python train.py --model="segmentation model" --widths=[64, 128, 192] --blocks_per_level=1 --optimizer="ademamix" --beta1=0.8 --eps=1e-06 --max_steps=19400
Rows from block 3, named by matrix and row number. Rows with one number belong to one channel. Each number is 128 + 32 x the weight over the matrix's rms, rounded and kept within 0 to 255. All counts start at 0. Numbers have three digits each.
# convs0: first 3x3 conv (model.mid.0.convs.0.weight, 192x192x3x3, standardized in use), inputs 160-179, a 3x3 kernel for each
# convs1: second 3x3 conv (model.mid.0.convs.1.weight, 192x192x3x3, standardized in use, transposed), outputs 160-179, a 3x3 kernel for each
convs0.103:142122128104094115111097125149151150151148150156154151148149149153153155160160162156155161157156160146153143116104112098083092105092100154159158163169167163170167147145146147144146150148149098102107100092087088071044052053053036053042048072076158162159164169163158162158151156153161165162163169166161165161165168165160163160074083072082106080095099095044031020034004016129100127153159157163171165159167161170175169176178177176177176092109109111126107083090066141145149143146143135140127103106108102110100090093081154156154160162159159162159
convs0.104:156165155180190175154161149128127127125124125129127130134134132134133129133131130125121121119116122124124129140144143146149145131134130122118121116111116123119122127127128127127128127127127122117119127134147132143150110111122113108109115107100134136133137138136139140139124122123117114115123120121134135134133133131137137136111112124121121126129129127168204191218240196198215170120116119113110115121119122130129128127124123132130129109104105111113124120124128122119121117116124122123130118117121116118125123127130129129128129129128130130130
convs0.105:143152142167177163150162145152154159152157162157158160164169166163168166161163159145141139142134136147139146144147149144150149131136136141139148142138144147144148135136141140142144145146144127124135135144152137149158081073075078064062090074068144140137141141138137136135154153150149144145145143148151157152157161154151154148098089097100089095108099098098125119136163134135154117134127137130116130141134141138139141138135138137139139114108115124119129130126133139133135138128129140132139121119121117115122120120123145148146145143145143141144
convs0.106:132133140116121128135150152130115113136124116127122112127125121130125126136136126134131135135132139124120133121126130112116124124127132128123130131120123124125125120118122120112114124120119131146158145149143140148141152157154124128140124134148121125118121119116107105105123118118125120129132129126100090094099093097101092094170177163154155154146148148126122117088089099109117123123121125127127122126126119120111104125103104115096100134143154130140135126144138133135139137133141133134133145150141141146127139141124127126123128120115126124123
convs0.107:102100104116108110114108113163167165163169171166167173185183176174169169162162166150156169150164170166176168148160157135151153133147140163161159160157160160157161147140135142139135141141138096100130104127165134164173080066072074051058082062063150150155143142144143143140186184180172167168164163171166163163165160166165166166097090096093083085101088088085093088089076059088069053140144156141146158157157161144144140142143133145139134109111143112126163157166173138144154144154163164168160095095106089092106097101114147144150140139145135139140
convs0.108:118115119102103109131129135133131130138135132137137132122122125127128131135137141142140145147144145139141137119116117112109108124121119140139138144142142138137138135132129139135131140135131149145135146131115129117103125129117096093083088077078139142140142144142137140137131133137137138142140138139136136133143148142140145139118121105098095083096087091058064077018013030069050075137141142137141140133135134138140137146149146142147144148149139146141127118116106136134131133130127126125121134137130130125116113109106132133134134137135134135133
convs0.109:139135132139138138154146143136142145145153153146153151134138140143148148145148147143138139142138136135136135132129129130125125135130131137138139140142143140143143137137137137137137137138138144124111123108096107104095120118107088072065084069073137139140136138138131132132136137139140141141139141142144149148150158155144150147110111102092088084096088092030054072027024036081053065137136137138139140138140141142148149151159158148156154140128118122112102102105101136132133130127128130131131133124120115106103105101103140142142141143143140141141
convs0.110:108107103118117114119117115156156159157159160160162164173176176168166163158155155155141149153145153150152163148152159143145149125138144151151154149147153151148152135134133135131135137135137122113117119125141127138161099093086096080075098079075146140142138130131133130136171175176166161164160157158165162154165164160159152161108094094100085087104091093099112106103106093099096081143133138140136141146145151140133135135134132133135136143122128140137145145149167152139138149146152151150160097094105093092103094102108136135142129127135127125133
convs0.111:169175179191186183179176163094095102095101110095098104090089097098099107110107106111107095111114098116117105152151151169165159168164155090095096089094095101106109118127134119131137118130136160146110159161139160162139197210203128121134133135145116117122116113118120120121093088088086077085099093099099109117106119125100104114153153148105104122127137138132141174123105127158133148107106103090092097104102105097106110101114114103109115148133093130126110143146131117120110108112110111118118179177155164157155167164161116121125110118130117123127
convs0.112:108116091139147123135148122183188184190189196192185193192199195190201192185185175185157177175149161176160174149153168147146156123133143189192185184187187182188186161164167170172174162165162130102117137121139134140173046031031037017006057032016151141147142128136131128135194202193185185186173179178182172175182172172175167164074058065070053058082069075025069067061083057080084039174163173159143160174162178164165169160164166160161170155116146147114143164153171180159168165139156171166180093094104085085099091097117159153164151149154148145160
convs0.113:047043043056052055061061060180173183182175180190178176207207217200196202190190186193194175196202191204212202137124117142142117148142118198197202196196203189194198146145155145140154142141154090071059091096091101152151055037034038003004053015014147152145158162155162171156233234238223218225213216215186188191190193195185190188095087082080059074102078093000000005000000000000000000191189187199195189202197192177170179180180181173176182157123109141129118166181173183180174192192189195208197073070075064062070077088096156148150154152141147152148
convs0.114:171169165177171168155150142136136134150158153149150142127126131136142141143145144148154147154159158159163156152156154153157156151149145135133139134135137147149156151152154152155154151154156157160128182190169185180145154146129078056051078068069126123123125119118121114113128126131123121128140141148125123123135140131124119115123111101090077076108099093015017049000000000013000024140139138138137139149151152137137137146150146144145140136137116140144134154154133141144141146147147152154152150143125139130120142132125141139140139140139141140140
convs0.115:148150149153151149149156147125126126121124128120123130131132131132136133135137132133124119127122120123124127124125129132131131135137134119118122117116118121120126127130138127132137123127136133133125140147154125137138105100112102087098123114116132134136136133136143145144127123128125118121130124122133140142137144146138141147119115128116110125135134134091107132117120123163184180131124126121115119126118119128135132128137136132138142125122116124127134122125125136137137125126136123123129137139136137135138142138133131133137128129137133133137
convs0.116:113121125121126131120127130133123123128118123132128125126128129123123129120117123132137141129132132131138137145148148138143139129129127128121123120110112117108111117107103120111100118105099141140144135130138144146152149145144146142142143135137136134134128125127123120124127130133125121130122122131131126114135130121136131126134132131137134133138135133159158148162155150148143136124120125115114119115117117120120116109109106113114112143140140135129134144141140126119118127119123132134134117126131111119123109119122112112122111115114114109109
convs0.117:103104109112111111117116114151148153152151156155149157169170169161165163156158157144152149151149148155149143147155154142150150141141140149146148143142143144147145129132134128130129126130128112123124124129130137146141103098095096087082101089082144146147143138143136134132171171171162162161153151155158159158158160158158160154115105105103092093106095096103108109095092091100092086139137142137132139148140144133129131129120122137131130134139137142145140158158148145147139149146137158151146102104109095094105098097109137140145130125134128126131
convs0.118:147159149177191176157168153133133132133132132136135137139141140142145142142143140134126127128121126129128136141147148148153151133137135133129131125120124131127130134135135134135134134133132125116115130130138127138153111113121106099101109098090131133131134135134136139138133132133127124126132129128133134133134135132138140139112110120115112120124122121158204197191230203191217168131124126123116119131126128134132132131129129137137137113103103113111118117122132129123125122117125125126135115113116111111117115118123133132131131131131134133134
convs0.119:160167162184190182167173166099096097095091093095091093100100100099098098098097098099097097094091094100098100149153151158162159147149147091088090085081083089085089110110110111109110107106107149145141141137137146146146169173173174174175179182178120119117122121119123124122090089090082080083087085087107106107104101102107103103138139143146147150154158157197216207235255239228245223096092092089083085095090092099096098094089091098093095133130127125123125138140140102100103098096101102103108139138137138137137141142142111110108109107106109108108
convs0.120:117126116134145136135137125149152150153158155149152151170174170170172164159158152150150149139147154146151164147154153144155155126139145158158156152152149152150150143145143140143141137137136101097099098104130101122154081074084076057064090067069141148147137143147135139148180184183167168163158160157153157153155159155149150151097094113089082104105099111088109102106114093124117077154154159144145156146146156153156152152157151149153151121114116109108137115121153144141144135137152141146162102108115100103112099104117146151151138144144135139142
convs0.121:117124131128128135133131138120108107117110108118112111115113117115115121111109115114118125114121121119126127146150151139142141132133132117116114119116115115113113118116108125121114124117112136135132128116109133127118163165163151152153139140144129131131126129131116122123129132136125126129120121125120117111130126119127123119134138137124126126123125126156159155142153158139146154113114119108107110107107106112113111112114112112112110139137135128119111129122115113111110114109105116113112135142142126128127113115118120122125124124125119119118
convs0.122:218213189242235193180159126113130140145173166133150150105109123118126128124128135137134132142143140149154148185188170197194176164161146094096108090094108119125135131131132133132134133133135185160138211209186210218176158104090066034049097076088142141141136134134124118118091090102082082096113120134139152155149159154124131134107087093069059071120115111052001006018000000034000040102101109095094108122129137102120131114140140105120123150114108127120121163172151126120118120125129130140139159139130145133132154153139124125128120118122123123125
convs0.123:148158150177188175153160149128127128125125126130129131138140138139140137139138137130127126123121125127129135143149148149153151132136133129127129123119122130127129131132132131132132131131131115111109114123132120136147125124133121115117116108100130130128133133131135137135133132133127125127132129130127129129127127125134134132117115127121121129128129127206243222245255235214239187127124125120117121127125128128127127125122122133131130107101100107110117115123129125121121119118124124126133113110114109110117116119124131130130130130129132132131
convs0.124:145138125139132120127115103144150147151154147143143139135139139137141139137138137123122122127126124126129126135133125133131124128124121127132135129132137136141143134135135137137136138137137103088082118113098108108093116094092090072083109101110148145144147143142142138136124126131123126132134138142160164159161162156147145141108100105100093104124120126088074082040028053067047073128131134129132136134140141146152151149154150140140138107095098114111111119122118126126129129130132133136136137130129141136132142141138138138138138138138138137137
convs0.125:120127121147148134146143133167168168169173170170168172174179177175176171170164164159147167146142162142149158153159170131150163115128149157152156149143143157151153143134134142133129146140143134117140115111152123135170093080081083063062085057058154144148135130135137125130167171170168167160155154159166165160166159159155149156103093100092070082097079084096116111109122100095098070151144153137134150145139156141139139141133133142145134152134151128118157136135168150135152140135161143141161103104108096097107096096109148146154138136144137135140
convs0.126:124124133102103119092090103156154155154154155156157155157155155152150150153152150148148145159164164149150150111110117105103110112110116161160157162161156161160157147148147146146146145145145092092083150168168118123121060050048064044039120112112135136137136136137135136136161161158161159155162161158145143143148147144148148146090087079100101095130130129058076076003000000133118108157157153160160157157157154155152150156156152156157153099099086157170163134135130144146141154160157144144142098098097125127129126128132146146146146146145144144144
convs0.127:106107114105107116110109120143143143148146150149147149153149152145143153146144155141144146142146146150162153131135133120124127127127124141142146141139143138137148124122122128127131128125129111116112111121114125137133100094101089081086093085089144146146140140147136145147156156160152154158149146150152152151154158155150158154107105115103099105113110112086089094076069073083072076143142142143142142146145139137141142137139139146150149134131130129125117141142135142138132145143134150151143105111123103107120105109116132130141131134141129131137
convs0.128:131138135141138134147146143157155155159162162159159163156159158156159157156156153150149152140136139133130134136149147121133136119125130148143150147143144152151149137137138140146142145146141122121129116118136124130147099091093087072074088071074145144143134133135137133135154151151146145145144144144150151149150156152148148142105100103093082088097087096097113112104112105111110093144145149132131144141137148142138135143143137143143142140137142117113136132128141148151149137136141139135139111111121104105116108109121144145151139137143137139141
convs0.129:147158148179191175147156143141142141139139140143143144155159155154156151151151150138134136136136141141146151141148148148153149131135130143139142138133137144140143139140138139139138138140139107102103116129144123145155095094102099088089098085075134135134138140138139143141153153152143141141148146147140141138138140136143146143101099112111110117120119116164207188217245191179203145138133136134131133142141143142141140139138136144144143102096098108114124119130134131127130127128135136139145105101107103104113112117122139139139138138137139140139
convs0.130:145149145151155150148148144127131134131138138132137136126128130128132133130133133131128127131129129131132130130129128130128127129127126124124125124123124126126127129128129129129129129129129137125117135131126132135129118113111095084085099087088135139138136140139133136135122121122122120122125125126135141140140146144136142140116112114105099103112106109084091107081076087100085092126125125125124125127127127131137139135143143135141140130120115123118116122123121129125125127125125128127127129125122124120119122120119131132133132133133131132132
convs0.131:080074082087077083092087090157158157161163161167161162174167164170162160165162159162172171159173171161167170121130128116125123118121122167165166165165162164165164143140141141141140142140142099107117095115129105134142073065078054037049060039042143149153140144150146148154183179181176176174171175177168169169172170177173172171094094105080072084089077088038040055018007018031011010165166166165167167167165165157156151158158155160158157146152157130142159143153161160167165163173172163169166096097110086090106092097115143141146139138141139139143
convs0.132:128133133136142150144143144157163162158168164165170172172174173165165168160158163151152150149156157150157160149148152134149146130146147144144143148140149146140148128127132131131121138134130122124131120149158135163168097090090088072082091082086147142147134132143129124126166172177157158163151154157155144146158153155147151146099099103101089100103091094095106097102103089087087078137138137135142141140143146134121118126122116132122110130130127130145149142154153137138130141149147148148148114124137110120137112119127159152151149145146148146138
convs0.133:142156144174186173156169153156159157158164165158161165169172169170175172165171167154146148144134144152149153150160160148158159135142138157152155154148148159157156151152147153153151153153150122113119116122146126146166084078085081066067081066058138137135135137132134134130164162164157155157158156157146150143146152145148154152096090104095088099104097098120161154170201164150170120148140151138133147151146151141141139142143135144145141119105118111104128128128145141133140132127141144146151108104114098098108106109116145146149143144146145145147
convs0.134:100099100101100101106108108140137140145141144147144140142140142142142142140140141139141145141144155144148150119122122110114116109109112147146141145145142139139138133131125133131124133128123110105110096091104117124127111112113090081085075062069149151153145147151142145148152155157149150151146149151157153147163160152165164156116120125101099106102097104093097098063062072055047051142141145143145146141143143144147148150150150151151145141138137122117125131132132141135136140137143148147147113120127102104111103106116133135138135136136136136135
convs0.135:116130150118133153113128142098094093095091094105096100092091094087086090093095103114114106112110105125121113154159150152158150143147139098099095099102097103108106100100098107109106109113108140151135115130122115128115165178194163172188145156165137142142138142145137148146105105106099105105099106112106098105104096103116107113129151160133147155127144148129138162150151170145142160106108106099101102104102103094093097100092097112101104166167143139143130148144129118122111115118111123122115158177181146174179141168170116117120118121126120123126
convs0.136:158156153175180169162164155128120124120114118120115115118115126114113118115111116118114101111110106114115112138132132148143137140135131113116117113113112123115116126123127127129130125124125122114102128117111133128128138139146136138143146149141133127129130130125138139132109105111102098098104101103116117121112111115118112111133133142136139143149151148169183172189203191183195173123116119120116115127122119125124125122119121126122126122114105116112112134128127118117120116114118121121123145142139151144142153154150129126130130129128135131130
convs0.137:145147144154157151152152144126133136134144144135143142131134135135140139132136133133129128133130129131130130136135134138137135137135133125123126124124126126126128129130130128128129127127128137123115134129122128129125124119115098083084105089089133135136133134134130130130130131131130131132129130132139144143143149146139142140116112113102095099109102106072081095063062073093076085124123125123122124126126128129135138135142142135139139134122116125118114123123122128125125125125125128129129129123121119112114116113115134134135135134135132131132
convs0.138:151141151176169162163172164102090088088076083089079087113103106103096099106101102110110097110122101108119116149149155171170166176184173108104101105104100109105109118120123120123124119125123125129127127140146135147157151157176170164175200208205111097105123107103142147142116106114104087092108105106091092098081078094091084094145139156162146156186199189154166172192196180237255228116111107111101096125122111102098098099095097114104111114118114118133135137146149117126126112119121116122124148149145162153152181182176110103111115108112133132127
convs0.139:136151147150159151146154152147151145148150147143147145142146147145144144145145148135129130134121128129124128134131135124126131123127134136138141139133137142140136139136139137137138141140142125120123125124129129132131108098104095088092098093098126126127126129129126125127138138135128133130133136135129131130133139133128128129113112117109100110112113116089105106103114110111114103138138142137133137133134138135137132129132135134128128122117118121113118123118118132128129132125129125121128135139138130136133129127130142140145142136139136136139
convs0.140:157168168183194194165177165125123125122115120117113115129127128126127120128125119120121111119108108121111114141140143148150151141142139118115122113111112120124121127131138125131135123134133117104097129123125127135142125130139130132137144145137125126129125124128135137135126119123112106114118121118115118124110111114118114118128127139133139146150156151161192184205227201210236195135130132120116125128124128122126124122120119127121123107096090113108108124124128128126123120122126120125131128127125127133137135142147126129133126130131131133133
convs1.103:134138137137142138133138135127127113141142126125127115127110098060050063063053065149172174114124149126129132129128133123125128122129133121148134127161145111148139153150230140112150238177194096052071020000052040029083094097102108118109099111108134134132129127128128127127103128129183218180141184154126126127136132127132128126163166184128126169164162170148159160136146143137144140067044008048026011035020006118100121108083113131110130196224226253255255251255233063025042000000000014000038155156159140137150133131143094097100107113102111118115
convs1.104:122125125122125125123125125120121127126122125139134136146149162162168169172174161138130124106086109108085108128131129131131130132130128163157154148132132152135133107120106099128137056095128112141151146187185163163151145132133125122124133124131128128129131129130132129127151135128118114113109110136121123121121121119121117119141132137122129132128125129131124123110099103115102107101169143181227216182241196118129120142157145129143135119087094076059070072073098113118105160166134161153106118120115130120119133131129114117115121132134108123128
convs1.105:123121123124121124125123124106109114106106106120115115092099117105104102111103088149122107123102110126123132126122126127126125129124124132120122108094098110096099182174124191203190141181204101130155123145146126102073151143141138130135146141144124127126126127127127126125155138129143122126152151180128132129131136138131135139146140131136142140132134127149134133127118121142136139069107094136174125130149094127148142151175167127145135189161147157135143155169199101125126122132129122111074121112116126115114138133133142143142155160158148155155
convs1.106:128128129128125127127126128128130134122123125125123122163178173175174169151146142081069070071079069097105109116112114114109112117113117099090081081071071088080078174160143179190193174202219231252255228247247190187185110104103111103107118118123128126127125127127125124123029000000017000000060046043112111113113114119118122125118113107125123116124120127086077068084077074103107114232249255240247232185180162156161171167171177139137135060032023054043033083097105232255255240255255213239255136132126136131122138136128159166171163169177162172180
convs1.107:124124124126126124126125124109110116104105113111112115109123138092104112093091096152152132156152136138138132125131131130132131127129129133131125122109101117102099168165136184194192175196200108121159107099138120099118145142140142145143147150148127129128128128126126125124128103088143122118142151153134130129141139135136137137130131129135128134121121140170165150172165150166162155074082124067082105081094118131131132139139137133136134145137096158144142156152156130149175100132144100107100117116112114109109121117114145145151150156165157164167
convs1.108:127129129130133132128130131156154144156153142144148140183184173162165154148156153083104119089099131108122145123126126120120127121123129133147138135148137133143132103103138117101130178158132151160163139131140157156159104105107099102099097096096141138136141136132137136134085083080097103081077080062118115112118112113120116114141133135142120129148145141081092102083094100107112113178169150165145135148150136123116119130118124145135141069071112070101117104107119156176187146150183143149189128128136129136147132140149098103107095095099090090093
convs1.109:130133133133137136130134135147146137149147137131134130139130125101080087101088099125112133130134159151142156124127129120124130123124131130150143141162150128149138110095134111078107171143144074079059042038048094086109110116114109116112106106108137135132136131130131131127153176157184210178131151132124125122128129126130128125141138144134129130152151149106112126118128137140141144102105085080065047072062074112104115104094107137132135120145161178185206178178177071039052024018034081042080132129140136134150136137147092093090092097090088087085
convs1.110:121121122122123121123121122114118123107111117119120118107117134101115110103098100148134125145145135125130131131126123130129127126126129132123118116108108112109109176167137196199188178193196133148177114121129112100099145142139140138139143142149131131131130130130130130129118102089128105114139153144130128127134133134134139141135131136138136138126127128155152137158155148155159161090109130099107112108093077135137136143142142135135130142121080159129140142160172126152184120140142106110105112112115115114115125121120147152154155157159159161161
convs1.111:133133132134135136132134133155156150164160150137130129119120158100099130121114133157157154121120121135140139133133131133132132132132132135163174127140155125138144057052055043028027127118095047088114049120145101120151140147148129143145114119118127123122127121121126122122230211186234215183147136112129129126131133125130130122096098107084090107113109118129144150096112131103115123130125148163138117141110101089064067111081076143125122187151137150140127129127101080122105082156160114138129154133129159141132151143136111125108111141128100122111
convs1.112:122121122124120124122121124112112116106107110117118118105112125104114100102098093139144132144142142132139140129127125129126129125127131120118121109105116114111116174166131187191174153164179125149161119106118136110084150149148147147149151153150127129129126129129129129129134113109135140132135156166130135133132138135134142139136135136137139133127133129165159154164160166165170173105116105105115099117107090127134131136139133127130124154120098155155145134153161113126133114115093120097073113114115121115114128122126150148146157157150153152146
convs1.113:124122125126124126128126129091090094089086084101098092052058053045032020033023012203192179223221208201210200126126130125125128128128131087086081071063062072064062218201174243255255223251255051041070029004000039000000158160161159166162164164166120121122121122120120122121193175150221227218224244235148149143159159159156158163128120116132128123119124119209211196219225215214222216039021012002000000000000000130140142126131137114116118191194182223244249224243255076102131048050059048033035118111106125115107142135128165161163172170176180182182
convs1.114:134137137137143142134139140136146145151153140128122116141110152087019067112060100158110140101060118126110139131129128137135134134133134126159154133152140121148130080060100063048078139109100056035055000000043065068095131127115132125118111106104124121120121116117123119120221255206255255255181243182128135129135144137126142132137124123119110124150155146112121131087091112095112125127140135134100070073038029093075087097081095142126140158174192188246209177178175055001030024000015073016064153144157139132156146142158111125098125156126106126104
convs1.115:131132132130132130133131132121124125134131124134123120083088107109111108111106095146121143082065080118110113137138131135133127137133131157141148132107122135113125116136093076107094037081093062109123123174157103141118145134135129111116132120130122119121122119120123120121212191175178147136167145163135136132129131131132132130123125121111120134119128128142129132104080103123111123018085067120173135089134046108117108141156139125144128172143149110078101100094133067081072115165124125157111120117116132126131141136135119128118125149142108133130
convs1.116:122122119123123122120122121140141140137139136143145143200188186186179182172165165092115105116123102091087101127131133130134134127131132143147145144148144135137137133132136144163146146150153154144166159149156158144135111109111112108109118114120142143140142144139141142138052059052064059062074071075122120117127127123126126122143140135141136130127134130118115109123119118119111112202186191166167167188153176128131134133136134146152147066083066075083077095104095170170169151147159139145159114120124114117121115115122115112119112109116114116118
convs1.117:122122122120120122122121122114119123109114117117118119114116131098098105097083085138142117146150148135146146125129131123128128125127131117120119109110108110110106189173140200201198185204216132142166116109128101095088141136137139135138142143144130133131132132131130132129115101078115110107135153148131129131137134136138140141133123125137133138132125130147147140149154150153161162120126123107095102109089077141139136147146138139135129150103095159161157153181182134166184123131143106105110112113113118112114125121123151151155156159163157159162
convs1.118:125124128124122125125124127123125125131126124140135134147161154179184166193189151143125119084069075104083097134127132127121128130127131154146146129110120140130134126122089101125111037061084140151157174208194184179103147131128125113117135123126129130130129128131130130129161138140114088103109099157124125126118118126117122128132132123127128117130125114124116122085077093107099113116171126228255183182233091106128127139167167123147144140097093080040052055050096104123108165175130174166079123116119137129119136129126119118115125132126103111110
convs1.119:129128128131128129131127129143143138151150142143140136174166166177175166167160146108107102105082089127118117129128131130127131129128129149151154140137145144139144053056066031040042052069078170171175186213197165186170128132126119123115126125116128126124128125125128126128100102103092094091090085089118122120115119122113119122118114108110112098109110109113112112099093100122119122209210178231238205204195166113116122118130138122133138083075073049052041061060083155178146178202185169196173130125125140132124138136127106109104109119111103110108
convs1.120:127127124126127124128127126115115123114113119123118121115121133103121124098104095145110103128109108136126119134131128130129124134133131152132131137110114140122124125152122137164159094136158139169165131159165134129090146146139137134134141135139124123125125125126127127128143130115130112126140137159127129129130125131137132137130129134126122133110114120159143130149129128159148148046106132089148133056104082118130129143160151132148142142112095090079080107078140107126124124144114105115065108102105113107108129124121133141141137151150134143141
convs1.121:125128127127128127127127125144142142144143142139137136199196190190187188158161166076071075084079073113105122120120124118119122118119121130130127130130125122121118117120119112115111151163155190215218203203205168170173110108108107107105112109114134134132134135134132135133047035025048037026066055035114108110115109114117116113122111113127121121118123126081080081080082088108106112247236241232232239202195207132133132136137137147145144045039049043034044070082068203223238200217237185208233128127130131129133131132133121125132116119126116122128
convs1.122:131131133134137139136136138115118129133136128131114107084048138034000023064000044223174163177129125166144144129129131131130133132133134118157162112144147108139126118120106114092095145139138015029084000000000004000024140146136146165156126142140122117123117106114118111116249255200255255255255255255138147131146157144135150138132123105121095092130124121130128125122129126107127118032019073040000000039000000077066096072054085099082109243254171255255255243255247040007054015000000000000009176145129169135131170148143132146104156197156128169147
convs1.123:124123125123123124126125126122124127132127127140134134162170170180182175192187159144126131101070085112074085132130130129127128128128129172164161150134136152141140087090090069100112033066103114146147163194173157181131144137134133118122132122128126129127128129128130128129161144129124100103118108138121121119117120118116119117133128129119115125128128125122116113092079086101086090116185154216254225198242172101124121126154152117142140144108093088054078081061104115119103170172139165170109120113113135123117139132129107112109117129129102117119
convs1.124:134136138134139140133137137133135138130132126128117113168148190110057092114052073179176178157146178131134146131130135132130128130125125148160155149160150130132117102134134114143156149189211086059084045000010055005028109109112115124116105113105133131129132127125128125121146168127197255233165252218123127120128136131122132124155147141151138138153153151128140144126143144113129128152151167139103095130079065097090104090081106124122141109142119161234226146255216104072090091042039099029043161164161162163159158166170089088065114135115097131123
convs1.125:123125122120121122122122122114116119109110114118117114098114120096108112100094092137121102125123111133126134128123123127125119127124121123108105109093090104093093182185155195214196189215208108135183117145149097112099146144140144143144146145151126128129128129128130129129137117097137119118150148144132129130132134134132135139130132135137137139121134132148139127145136129149146145113131136108125142102111104131132131140147146130135133172148119177133137178176168115163187118147153116129118116115116122120114126124124155159161159165169155161164
convs1.126:127127126128128128127127126132134125163169159151154145143122116146137167156166184127121144090092109122124121122119126120122129125128130080098095112147140120157146193216255056032062108051059176160117127126148125212209105110106120129125123139137131131133129129135131130135062066084130132117108081051129135138130130130130124118116106112092086092112104110103112121102113121107133135176140101215190159189167146139133149101088107103081106133171174117098090120074064162176157142176181154249255147143143141128143133107114141148133124130103125141123
convs1.127:120121120124125121122124121129126129129124128132130133123135152106117129107110118109116104135145134121121132126133134123131135127133136128135136115123124118122125174163138186183154174189185118114152099124148133125126124132130126135136129133133137137134132133131134134132095079072107096083117116099135132129142140132138135129133125126133123124129116133127128125144147143139138139115110155098086111120099124141142136150144134151145135130126103154140108130150115143172181124142165129124136113111113114111112118116117139142143140145148142149150
convs1.128:124126124121124124121122124119118123111114117118117119130135160114118134118111124126127111133131116117114129122124124124127126126127129133125125122116117121116117159149112172171163158176165143169175127132176126118119143138140139138142145148144127129128128129127130128126121092093110110105125116132126121123127127124129132131127129134131126139130118128151143135148145139155156155143148160116112144121095129128126122142143134139143139128115073139140112149138130142167176132155152114130128122118116126121119126114118143148146145149152141147148
convs1.129:125124127124126125127127128118119124126121122138131129152165167166166171182183150149130133096085099109072102132133133129130131128127126170165160147133135143127129102105086106120123053102136121148150160202188171175149148139139135119128132125131126128128128129129128128129145138131123103112118102148125121124126126126118118121139138130126126127131133126137132130110101108113099106113167136207232197199243178103125122129154150120143138106098095083059075077053104128128111168154136172166107115106114126115113132127124116113113126136131115127127
convs1.130:128131128131133132131131130145141136142136132130124128152143159119107126125122139148154148152148134156152149122122127119120125122124122133145147129138137130138137119130123146127131147145133117085108089086092118110099117124122122131125118117117134130129130128128127126127123138129140162150118135129125123117125120115125116114141141140141138139138145140119119127128131131141139134124114139097086105100099122114112115122121125130129135143152145165192167151171145127092109101072098100091092144139139142131138137132133105111105109117108103106099
convs1.131:124123123122122124123126124116116119111113119117117122112125132110114118096107120157170142181190173174168153125131130125134132129135130121123119122119113117113107167148141181176184184183193136145169082089120077083126136139141147152149146148143130130129132131129132130129120091072138127109143137114128125125134132132139136134109116116111109120112105121169172163183188178177179170132106147060038084052051100131122125133122122132129129098105071139142132143144129133183189096134157101115135116112111116112109117113114145154157139147156141149155
convs1.132:124125125124126125126129128107108112106102105117110109097107118101098108095092101140130102139126114125129129119123124120121122121126124110107100099093089096090090196190164215216189186207211107147180125123161123123116143146141144138141146145148123123123122122121124125124139109088130115093151142130129130125135135129135135131133122122138133128134128131138133119144142130148147145124119152126120143121128124137141144143150153129132132165153123155153137154157157141170211133158183133150157125122118129116116137130125157161165161167172165171171
convs1.133:126124124123124124124124124117119123118114117128123123127138136136140135136134115144120105107080091104075105130130128129129125129128127152138137127105107130111112143151113147171149078143159098141142141174159150140095147138139136125129140133141128130128129129129129127127159150136133120119134127165128132131124125128124127131139140138129130136132134134144129123112094099121105111101145129164208180149205129106128124138162153124147137176141112138103127132111168116120119143164127154142080119112115127120120135131130127132131137148151126138139
convs1.134:121121120121119118122121121135132134134135138141139137163157152146145154133125147139153137132143133120118114128130128120122121127126126124121118114110108110108107176169175179188168182202185136138176123133158127145152127132136134139132131134128139142139138139138140142140084065059097086069104087077132129130137133132138135136117125116118119113119125125139144134130130127124120125168130150118082116135106127118115125130130138137144147113130099141126111140116104146191222131187201140145164119116117115115118118114120134145153130140148134143141
convs1.135:124123119132127124128126124143148147145147149140144146176195205163192200158183200156144115191166142175149133126133135128127127126130132145152146144147144144147145101087089097096095118121125130164177131165184139159192119128134124133132117122127135137136130135134130133135088051033099058033090058030123121115127118115128118116107112109105108110117122119139130118153146131147129112197201224155172207149191219113111130105109128115121133088058045109077062102073056150227248133206239142184209124110109127111107128114108104110109099101104104107108
convs1.136:129127129130129130131130130135134132140137134141138137167162159165160160166162164137123132136127124144133129129129131128126128129127130145151157144146152148145148052063070051062071065064077177159141178161153186172170135138133132134131129130130124124125127124123129126126097112111094105109085097098122121119123126120122121122130115108125125107127120118133137141139138141143139136179162167195181161193198189118121122113118121108115119075089080075080071076078069165133131160158143170168150123119115126117113129126122114113107118122114115120114
convs1.137:127130132130132133128132130149149143151144141137133132154144144122109116127124134127137148128148140131143152129130130127127125124123123136153150135148142129141135102109118126104113169138134106088068090052063124091091114122114118123120115114114136133133132132132130129129133150143154177171114138129127124125129127128124121118137136138143145140154149143114122131124135139128136135130105101110078077112099110104094107105097115131127136131155153169193192155164169098081076085078073112081089141137143141134146130131140106108100111118103106108094
convs1.138:127127127127127128131130129143144141156155148147148144148149147190185179189193183089080089087063072163153132128125129125124129131129130141146147139140151150152156053041056000000011018014026170191177203218206152211208120116118114118117128138134127125127127124126129128126104083089069058065083054057122124125117117120124124123097095095098093094111116113093089093106100101141146141183192170218217189163171134136139140125128125088086088073058068025011033056033053161195168217250217215255253139125119142124120140125115123128119118127120116128127
convs1.139:130129128129127129127128129120118120116110113118114115119125138118117119113117108120113088119098090128115124120123119121122125121121125117109109104097100103096101157163117172181169147181179144161181151161168151132129132135131131127132136134138123121125122122123123125123112098075112091075114113108128121119127125121126127126126125120137127130125128123128119112123114114133130134164191195173192197167181157129141141142153150135145141150136082140126111147150153148196195166185201165167151138129128142132126143136131140146147145152153141148150
convs1.140:132131132133132130131130129131129130135134132136133133129144147142153154151158153138134138126115125135135127134134133131134130133131133154149152150141145155149153061076084043064068029059067145159159169177187148159163135132133124131134127128132123121123124123122124124125131125127112105104107097108121119122124117118121118118118115119119117119113115115143136137139128132146135137127146152166198175160182152114118108122127118117120120088085103059056075064062089128130107161165146164174140125121117130124122134126123111116114113124122106116119